config.yaml
train_examples: 195000
image_size: 64
encoder_parallel_block: false
encoder_inner_norm: false
encoder_conv_stem: false
text_encoder_width: 384
text_encoder_norm: "layernorm"
text_encoder_mlp_ratio: 2.67
text_encoder_bias: "all"
text_encoder_positions: "rope"
residual_init: "none"
optimizer: "soap"
weight_decay: 0.4
adamw_weight_decay_other_params: 0.01
Rows from block 2 of the image encoder of a small contrastive image-text model, named by matrix and row number. Rows with one number belong to one neuron. Each number is 500 + 40 x the weight over its row's rms, rounded and kept within 0 to 999. All counts start at 0. Numbers have three digits each.
After each neuron's rows are labels from the 100 images, of 14976, where the neuron reaches its highest value: "colour at peak" is the nearest of a few named colours to the mean colour under the peak; "responds to" is what is common among them. Only what is clearly more common there than usual is listed. The data: simulated stained blood smears.
# fc1: MLP up (encoder.blocks.2.mlp.fc1.weight, 768x192), inputs 0-191
# fc2: MLP down (encoder.blocks.2.mlp.fc2.weight, 192x768, transposed), outputs 0-191

fc1.556:569498452555440542550479485475494508486496543458454497420507481522542485481476486472485529439551497498530517481448519523515493523478512494497524420458585445565528519446519471556428510416440485564483418526504413519458542464463485552462505545533581500525502566441509493467493470455511502490475520475468533477490510461507529505583462472496529387464537471455472511453529507482525446528474439507443431535522470493501552491470558466521459413592550576505558456438478518461472511508490499485564518481529470457501499548470574552550492477486496500465430581430521506509483481514427532466
fc2.556:419472515463507455452536511511521429481483450486492496439454527451499526431481434547533425471490500506448510531477501473485538506496499545449500561457446434472385449477459427477550443547501489481544534468567548442552462506470476484497527382482513481474508540508476365508446468480480451517501484470500509520461475424510490414487502559533481549491452513500473479527482495482520527424461491450471505458494568451450428452453458481458547577462467484492420518452507465480408445450462473516483469481551464550528505477496485468551510492461500534547519481541491502461496495460523444480
colour at peak: grey
responds to: platelets

fc1.624:455512462577412446498470438507514521599509504480504525454523462510477558466451495421538489544444479479443564454556481441482501437495553508422472458498470532495472496480554488417462484469537455484489472496473479419498498520527463442446483573524438571542476475431483428432497527463519460471493550533569491458508556529401495564491425502509490469452491499493529467484484486517459414495496522519494488514479479526428443409440470478468493501483533449468468534486483465492485494565442507461481523505494480495576503487453504485440446510430522479485490422461542522447427492441488521509
fc2.624:530493471515508489501448553548495500453454436542471539543475518451463470495513520485487489480482577532507437460468489494498528548461434525563529513530539508563463483459496470525550545500514492429518502484582488532468447480485442527482547477467457520425521461521496533509447502460488484435506461507469479562523538460554518406536566462460549572534498455499475461502459439530484560414543521425472558422491505479522539523517529524553543563492568480471456519502464525519571586433481528440470469532492582455392418492546488525535495529485517542499515545484402529578536503517489520511
colour at peak: pink
responds to: spiky cells

fc1.475:504501525474513521486511533449484531497488530535449561529507519465528489470536477580470472458506498515460532438480488518439525433505508508474523496456450444515514471569492536477479595450448499535442469544412474509518540526515428475422540503483436509498524517475460498482577510462497446426556473524489530568514467495509481576501544483515485521531560478528503538514478475627475464538489483453561471549525630483533527465443496563544458519451476506449471464532430504435519444547571505423409541502537459508500493550483547565531587450508462526557500501468484470496531545536482485487
fc2.475:582477523518515554450504532533481485522476555508512469441492411541536566398569536407524479483512460530527447459447512486457546419467495521526427549499491429443496488451487523482473446512532544507457523448484471547485551530532492571452515447565559509434507424476481507502457487519527484551509539502491502496464522502484454473488509436501458482489470526521539577503556496529512567620487479416506518513498486494514552502502495550461555532557507570481480472511521484492508540461556508501443501552455507486553456501497484523567385505475540555498544578507542544546503417474514473518
colour at peak: pink
responds to: lobed nucleus

fc1.102:444532532518487533504417453462475504508516541431496442487493558557573509448550535498537481530537487573546536466526535478628502477464479435462572497487494485477556531494545558447543500487493449461514550447519499547448519525462462536552527501540480568483537534438506476430552433471465474544488488484513437474466525474549496470524484488432531598505474520495404518461477483426531477461471510598589483567456563515499491473460512518493475514520511531542525487506553564482496521494478485546549493459501468524535505515556579470501531553460483482464408499505521538495480579558534526467
fc2.102:516477454534558522508515492514520536517516470529482470488496495517460473552480516476476507478505550408423491529482499524481511525525488483521465478477495480481515457507508448497485494511565448560523478483469484420574513521504605474489490467441485469496430518560460455585389516577531473484523480509531459511547443591536502444503514550560438536509511554453511440532500568482479482603435468400486473504559515565547495467497435428500527451498507428505441550496529475492493414577475498518435482487503533498484469539514430487480487525552455504463512476445510525515547489452448402447
colour at peak: grey
responds to: dark grains

fc1.648:537550479556483483420445461488471484531495524484466501560468498468495517592474548490497411539411497530470469535478397533494523499458459432449445580507443489465493528489563544459508532552487487491495548488499528497475553522522473496509489536494442414534481555507470501569506499456538556495496589517477422489508527521541520515476468533429515558513483478503528506471433496567424424524536561469555501491539559489508581547447392447528508522511487461491504505408482522539533525560459498508478486516473451453517583540540515532473483475456417452528522505510451551476492475502544453499
fc2.648:530519466459603499514526452579520499480566506526547431490538531444519528471494537463505436487446538530513431451518524514445504482453502537543512457487500557491426497510499501499476495542480499466510504467531518509518473451485504488492536452446545526647440483492481502493569475486498527487553547458543536547567483524504528476436564493433538493496498564441493514470511511494553506470434517483478493474545455454540483535460475462557437559510486518510488463515411511540396558523521397526492521476531550471549471475516456520435500517388509541450460553513427544516509414475517531535
colour at peak: grey
responds to: platelets

fc1.559:514431547539583530498507498436554531571491486571518528518496516488496449463553464513543509498486577447504516506443528519497580536498494482581537479512511538460522529432495575470410493522469516427540524501444527514484548532486485535551482506505550490526498482461501493518482573464486540497543525538474541542499494515451524493512600451538509475535472504492484490498487446443415540589487489447507533524513471471555516574531466462523493513586489484499454414509444537430550505528426564515500564506518395491561469466461538535466469438481533509517561416477525489570494470479477529576
fc2.559:513493497483519473473493471522441495460510538392453510501543451486433530500495526537448519467460425491483448482508472472485478506527533454421513519479508522442523535533493557506551463504510393499465530517441520460460509520525469477466467515511419455500451539528623581467498481527469520511544519479574467529494487499516437508439521562489522455502527497533505493552525523458482506494507513448529560520483543546557457511474529481472575482469554559499509566452494498525486387439551456530457509441493447526414494476499462540555472509434514425428463616494462469508563529531532470442
colour at peak: pink
responds to: small spheres

fc1.97:472528469513472525483394501524504498426499529535578496464563533497509498454553465506469468532532498501469537446516554466424587550470463504534525461453520554523530506487514457496422525517521513470530444534489495532529567542561547535599517554498478521476549536499458431442531444557553474461488536549502459512549580533405422529505545515527507515504565514505533484480586459514526533503480495576496488487516495537532508520513441515564437494575503459521473532589498496562523508521521509449581507533463505604465478508467508470456500485478486418477473539443494496499475492467564539572
fc2.97:496442472543497500496542451507509573516445472529508523534425416537514456545427519486539502522450503519512504459458485563521429495527524525548468466524479517478539520465514460502434465473497540516442527423540559518442448512532480478515515410500540499434403486584507522505492530475505479509469487454521520469466516463520576466518521568499457444467449522569548490526494500485450472460527500465505494479429476538463536442549549406480479509407511526380516490482421524505551430490459503522431514464534504436511481511549465497551484494529530604546488492522491527454496557484444469423
colour at peak: grey
responds to: spiky cells

fc1.62:467509555494460520481546542580469447535509516570464531487447518410496520440520536430506454561518505445472436519511516517582460473529480535517540491543460538496516490512483470530486513516469468553474500567473461446493568507475488474527498521497492395513441531533527486526581481481426549513515486539561436540550510489508432506532567509477456486525521423489493486458546427562507526494465463515531520514492484486450449559461442463452483561520593439457454506483544585418502571430487547530504462577525478466496485505523533557504488561567536499463493496531489465467552498437456552462
fc2.62:597489480459541532517454524542491433532478459545469534537465489428561495508517434487569573448390459544526511489460542525443563450520513449502446516557468542498463458470451541420540439517430534436495508559480502493390498437537547501460549536481547478496513489446500444529535485472445527495471503498543533506452471550526497503551444527485449451572450548491582513506530465518489548523423570468533434511459522477461510474447553524544559476559480486496529491509474564538535471494513473521449487481587434469507483486524471518497513508521551413509509519519531488520510480543517500477
colour at peak: white
responds to: platelets

fc1.8:510501532526498524475545451500503421526499491530536545465495471513512502490509498489443466510471551442503524525534626419490542512475425389541504506530435548473530570529475512623540435568534511520524503503497502453534434452480501468507501502453497555591548448472502507518435488512501563558443446494519524530418455503535499553540515478423471470452492484528495440480505440397431559474439531492464481494514482470508531480484472500487474521464517508481463541467501445462467493467528460445529489553510486588511545482445509479502507487542544499448524472464476569507457401468500431512
fc2.8:490444557478549523451550525555487497545502552478462555531504502536504500461496431539554465513543543543503533548520472559500486500469572539536476520520491487511497465488518523490466530498450492514451543521488507510405566480500533534513451559477473487454569526519515447510456526530418495450483563486535496522489453536411555528524512468500531485544560503549440533509515465533489556518568469535502585483498498538521526553528496546533530448490494566438493502543409517545513441532562508439498371531576545525540446455517448452571507558431532471469544530500522489502496513541426545601
colour at peak: grey
responds to: round nucleus

fc1.758:480535537557547543513504533523503548448468509520453524439460525433535509495491426500548434454524519468526473490524557529516451469490467509486543497429517499480509547483489553496424512544542504505524489508497432523532514489462462510475529528501471505531452568435485490521515631571518418464520493442492523518445485413525515518587476501530538463518556469565550479552493484446515502480514478425466512515474417471515445452531578493436537477589511519509484476525523561500476518565497467409559509496514495558479489456519564447485482572454493538413556501476409521546458515487443553489
fc2.758:534444472394561476479522489461487417502500430512538479543521551487455505443521467441497497489547466504580531551496518491493551511524593476501519475536428532497433483518452467491522429562441475482501465476506474519528449436487553444513520469489543532463541508543473434487401406526485538493470505437507551525446495508429425435458521508520452553490456497467492481488523474470490475507523468528461522504564493536561486515462546514557503468447504458462509493518535493443513444480414538495469475558522446507528530527573489543440523496442500463573452568451461486424448540550496477457
colour at peak: purple; grey
responds to: dark grains; round nucleus

fc1.223:465519586503493569479484515527512527591506543532481579438498517438470465472547512502481469512473506507496391525458550479479452548546487509464516529450512499457592494495480530546451493462500468492407483495494528411467540486553499496491511436479546477509562426482509481395497514543441488472536581516461461526574488491415510430482464462447491509507534461519572521482470415507504485605565463508429544549531548482441459511531487466478549521545481538510536557395517524484461510505509491493458469453530508540555553519528536525509510563549474527468513490505439511547501491494526464500
fc2.223:461448484493471486520427538509479483521513481495529535534465528557531523560442459471489476505496509518491505485486496571522558519525509511492507568506537516486538477473511540459548450436507610439503526499483493506492480521501536451491462509509535554411511481485511524512561466454443483514598512533543534416471477561551468413483555544497556463518448581488562479488514506481545467544453615489531423455480504477494468556521569519495506479486437480503476438509525530537512455461497490546463514520538403517503472556517577510575513459528521480485447498521493373496499525459395545433
colour at peak: white
responds to: ovals; small spheres

fc1.164:565513465527424522542540482529587524486552485405513496527566489456480527519504530475467506451484481476428508460490486572483490435484518508522502458441450528465510469538501497506518449548596490485548511487532481487526557549520532539436541462512490533466511466500514442507409508456521514513445498517473537545596452530408425443465503483513511504483499538485507516508536536430464540503546446541472427556512513562550455442437584519537475452502423539493486516480544487469574540499592462440476512469478465462473463529502453495522507482512474505465491527408551467504436599485446504492
fc2.164:514507519531537475574377471496476462505472504574496478551457454423545497460561420488513445531479535453534518575521512475529459583502434536530445454472492494540492458460515586455517497514497492544500465520520575492559429454511434518560511479487572488483513473508431508510575496564512486477504534523501523499490490442514545533539560434521484455508480496477543556516463540514553485485438546464515494459531482484473495479485437539460412455511529455552516462564511476515463477550473461475499415540540503452556519476508489591500544505442501542552464588564493504533525419489478532537
colour at peak: grey
responds to: target cells

fc1.264:531482564473512509483501459516476509522528564519441568513442478487512497399508495427511417483537528566511535479425491432503535532492508465530552466503454520535523499464547562454496557491487476485473548505493469424502446549439476469493505456508519586560540500600509515478520497503503571485501573467442470589528476493428448452465492436536485521480476488563468515474563489555526450546534526455420563490498442544474465554518542543555427448551512554468536527466495558490464497533481463496432505489459505494538513456442476497453532543511528410523567474532446530524548507488477439505
fc2.264:425530431550480545541484519475481480498481497524533484510510505513513468515561497533435478487463519530515449521601484502522482514548500486473490501426577480596491472545539454530482463514565523474448515474482496529484513452452555544491495469503437586505551500479492505540535533529426473581482555499469568477448486549463476471480482560518528462536417518542533466477485533553474496446445552519556500451518542451494512479491504526446535557550458576560422496501600479557433515479489531569549444599564459534494465516554563498575512447488533524473474469470457497506467517499431531528
colour at peak: white
responds to: platelets; spiky cells

fc1.593:468389513494492465486516509527494563493465533528494548591511509507512495527422469453499482534570517447459507466497487580489563580508512489461535530505491506525577477500493482539522478499479569574468602507531544578476532567427526492592571465482514478510476506403492539434448503574455560480511472544491508471509459544452482499536470446442502500474536465558446555467495502518540518541501484546511450487496434521527415528477487485496467461476485504470464486515510550539425487540475464453539587505520482554454554547429521478530521534421510503500482547473555541521519480553438495460
fc2.593:534552471479492549503553440474519500488516402415501536498458470477490552489478469500517470520449487496571545480473498462536475471468569445556519516483547468530481569571508456500500534448422494541534452536419412480536495430463471477514432480539461536480565491552482505499585442434525564522523468530527589507519481450538533465437509541468538462538508509486507420518527532458546566442468528450460555534547551518546496532496524448466488542523451508579510434503541511505581474489466551508486390539552558527530459522560536505467509491533484509480499499530454539507486460492471548491
colour at peak: grey
responds to: two lobes with orange grains; spiky cells

fc1.297:540433492490533507482518542485563486453503538493517499496509462462473497546437505495426444473524490513522494510500540460430506507428544521497484548436521591519451487529521507493494548452479389457446498494558490448478560544465467541501483555484490479426538464438530518499505507503478458532511467432489511517513470456558533434538524482500533560493448434589499451474434529495563449456492518463433531484469469473470444441516485554458447454455446521488496553441504525485516558490568513454517528560483568616442431546523527557528480513501551493496465532444472577517556454472527531440
fc2.297:457493552550509554482532560553503552545470459525512525549545484560523489460574435558511506454520528486444533493524508530565471454467531519509519511574540452507513499509516489557471460522497508547512494452511474514492518439546543447511468509472470472544498609536507498441533512502458531513469444572531491439499548557476468539456436488420498439493520550510511520464458523442580459476488450463498487490531490462540462488495531429567474430562511505486492374500552448432480455506437469585468469559541483479497484484534493478535547496441462521458518434587492507542517390505470528474
colour at peak: pink
responds to: crowded; target cells; discs

fc1.174:532436525483512557468493506545508481525499473530482512509512456512521474528516551454480430519473505510455472500523508470481494525502573521458521498606626460478441450445492449507479481510460466570515524535466504473558452552496550504496531550493475520532459551477447457516460452518511537443437504456501410454514502496484421501515456490450420442487444532547533500447446483531511542491519444501529493544510544488504525559519463549593519479520466442535491504472491507550513567478469504403484398493464532547564487478455457508435511541524546494483407471499478386451545537482444477551
fc2.174:428456476523455525514495474462484547541464488539511537567427587429538556528431458540551508554508485543576468435510514428411447594528491498516489502488498527515584502477492506539533580479549481456494495452413494533459460480511444496489474488481483450485444533575506537479528519547488447535508453454540517538469468483463527515535586548566520503541536426544554550476516562513426536440488476471448513482497517488423508486571444556441523525503515558464544490528491544547530523492505513517498477509529474426465519459596464516458515457489536497485510500509544519489432485563476482482
colour at peak: grey
responds to: round nucleus

fc1.127:515457473468536523524514470580537551467515515566442504574488542538448515582466507444486556558508479604494495516567508493541456471536518532495562521479480519505514483534489525516614542528551563521467518548568479510518538542479480535562498506481484483498524497528536529503456419549508486373547485480580427582516435487478493500481494398526495485501490469439558532509503485496443542424500549522454518441477456462465543525458508518572481560484485526476542452530496456503519511529447540493465484556572475500460484459496589513566508501540484507524433586461516472502478512496470519523
fc2.127:521497494554572490517534524505466519493475544475516498512498491528495450453543502479492483537466560384514519498500592581513528510545537389529483520511557581486498485471615462465478535545461488503494428494422507486518509517561498433511510493543536506585433469472503531485554477505487536565522466492534493473473502465572536530541517532536470519522527507522470481521499546484530494551539521501426548550509505606602407503498480524482466487537509531518482507451542446473552448490487510552456471540513596583545475503469443504541472550577489451501570476538537484549522470526536462503
colour at peak: white
responds to: kidney-shaped nucleus; round nucleus

fc1.503:497516490496452560492497459442490408446462579519431512546409567512496482527497544457538465500513533426548524595385470460449538524515510479481546532542519498520535502526467468439475458522490509476454420464457517484514481464499443514542512446465490538536473502415509506466474442496502488452515484579546430502484470481510531470480517553525510488565596450531541498513528501469520438484506488499548482571493540522492481538452532458507493516497537519545537435519505464441520511413553491549479523534540429503457519555549534508455481500537514515477472535536523526603494505546495602588
fc2.503:436504514525532518506478525530558465528505475502535502474523467507527449479529491464469519486486429521425493487503553470564462500555493497474484491488518487473485518425484552477503561440629431461562516517442555496527518539495551484469469501505496518454549500539489533533511478488490555594517499450495447529496524534499514482445502512592586495522475473513537494500619467480519584518417473472518494455528476470487503524612499488531458533595508504463424548504493530509420490497549497496494541456541500388561526433453509513456542459504477483511581465514546510426547515438494446454
colour at peak: pink
responds to: lobed nucleus

fc1.27:520489568474555532506507480503519490496512449556466497546461561493472497545495473484500480546499625467503517518454548523474520488459468519552532415535524586518449522425462533497473442514558397509483493608506470468481519507471496491502485511438462480546474458507468496515482549545464430583471490436431535506517437564477528551534491510502448446467526539501519538491483452520535581440517414473489514546451460548572575518534470514557590510510545552514515466452517486517462440425500539384543537507507523487498500520483448529512459508551535461476559458501452474467497493484505472492
fc2.27:515463482508565505497522502564460527478482424412527492489489459510451520453601410469456579459544480531518526508507512470530488488492513470590464481563438455555470550499520557528485519548511485545518528521488441583468470404479503469473435508475491599441508524489527518454456484446514537463463493489515474500424527519508453505533481462515495530497553508490454490546481582553483498420487545501434463462520482546392471448417560534489489509436438491476535471536506489500485430528461437479507480449498489530564463477488494559495579478477545437503523528538549482498446502505431519511
colour at peak: grey
responds to: dark grains

fc1.185:488493519484517559594434511545570533552508516479466492436462447467497590575451501459388552461492510540545509493547529601534521521493529475495517475504458446430479469409528508575459486544477482485416474532506468460485524566549513485436530538490575432544480538479465392501538507531513491530554481493489493539470459505475535492495458557522502443507484557520551512480463526470497425441443558486474494458514548480481477530484569459452474474494455477488497508520627502464501461525440508569471564506511493507504471533506507482534474540533478483496521450469449579534517497467524460505
fc2.185:443454472472521509475567528422464469538537475566505483485432527479492485562447484472517511535461487543518498497436510481451528566498532488435541548503561518528514515556474473486568558472502488505515493492476489530538534492461488522484537476454458520464489597433580508543547499519522507444483508498440518448530511506553503439479486493424457465528510448505429519418480409514405490538483516529571393507481451500500554510495446588512555483593577576497486469536451501467496486539502483493525481518541504533500608507502408502468505502478471515565402522535504498526508470526546530471
colour at peak: pink
responds to: spiky cells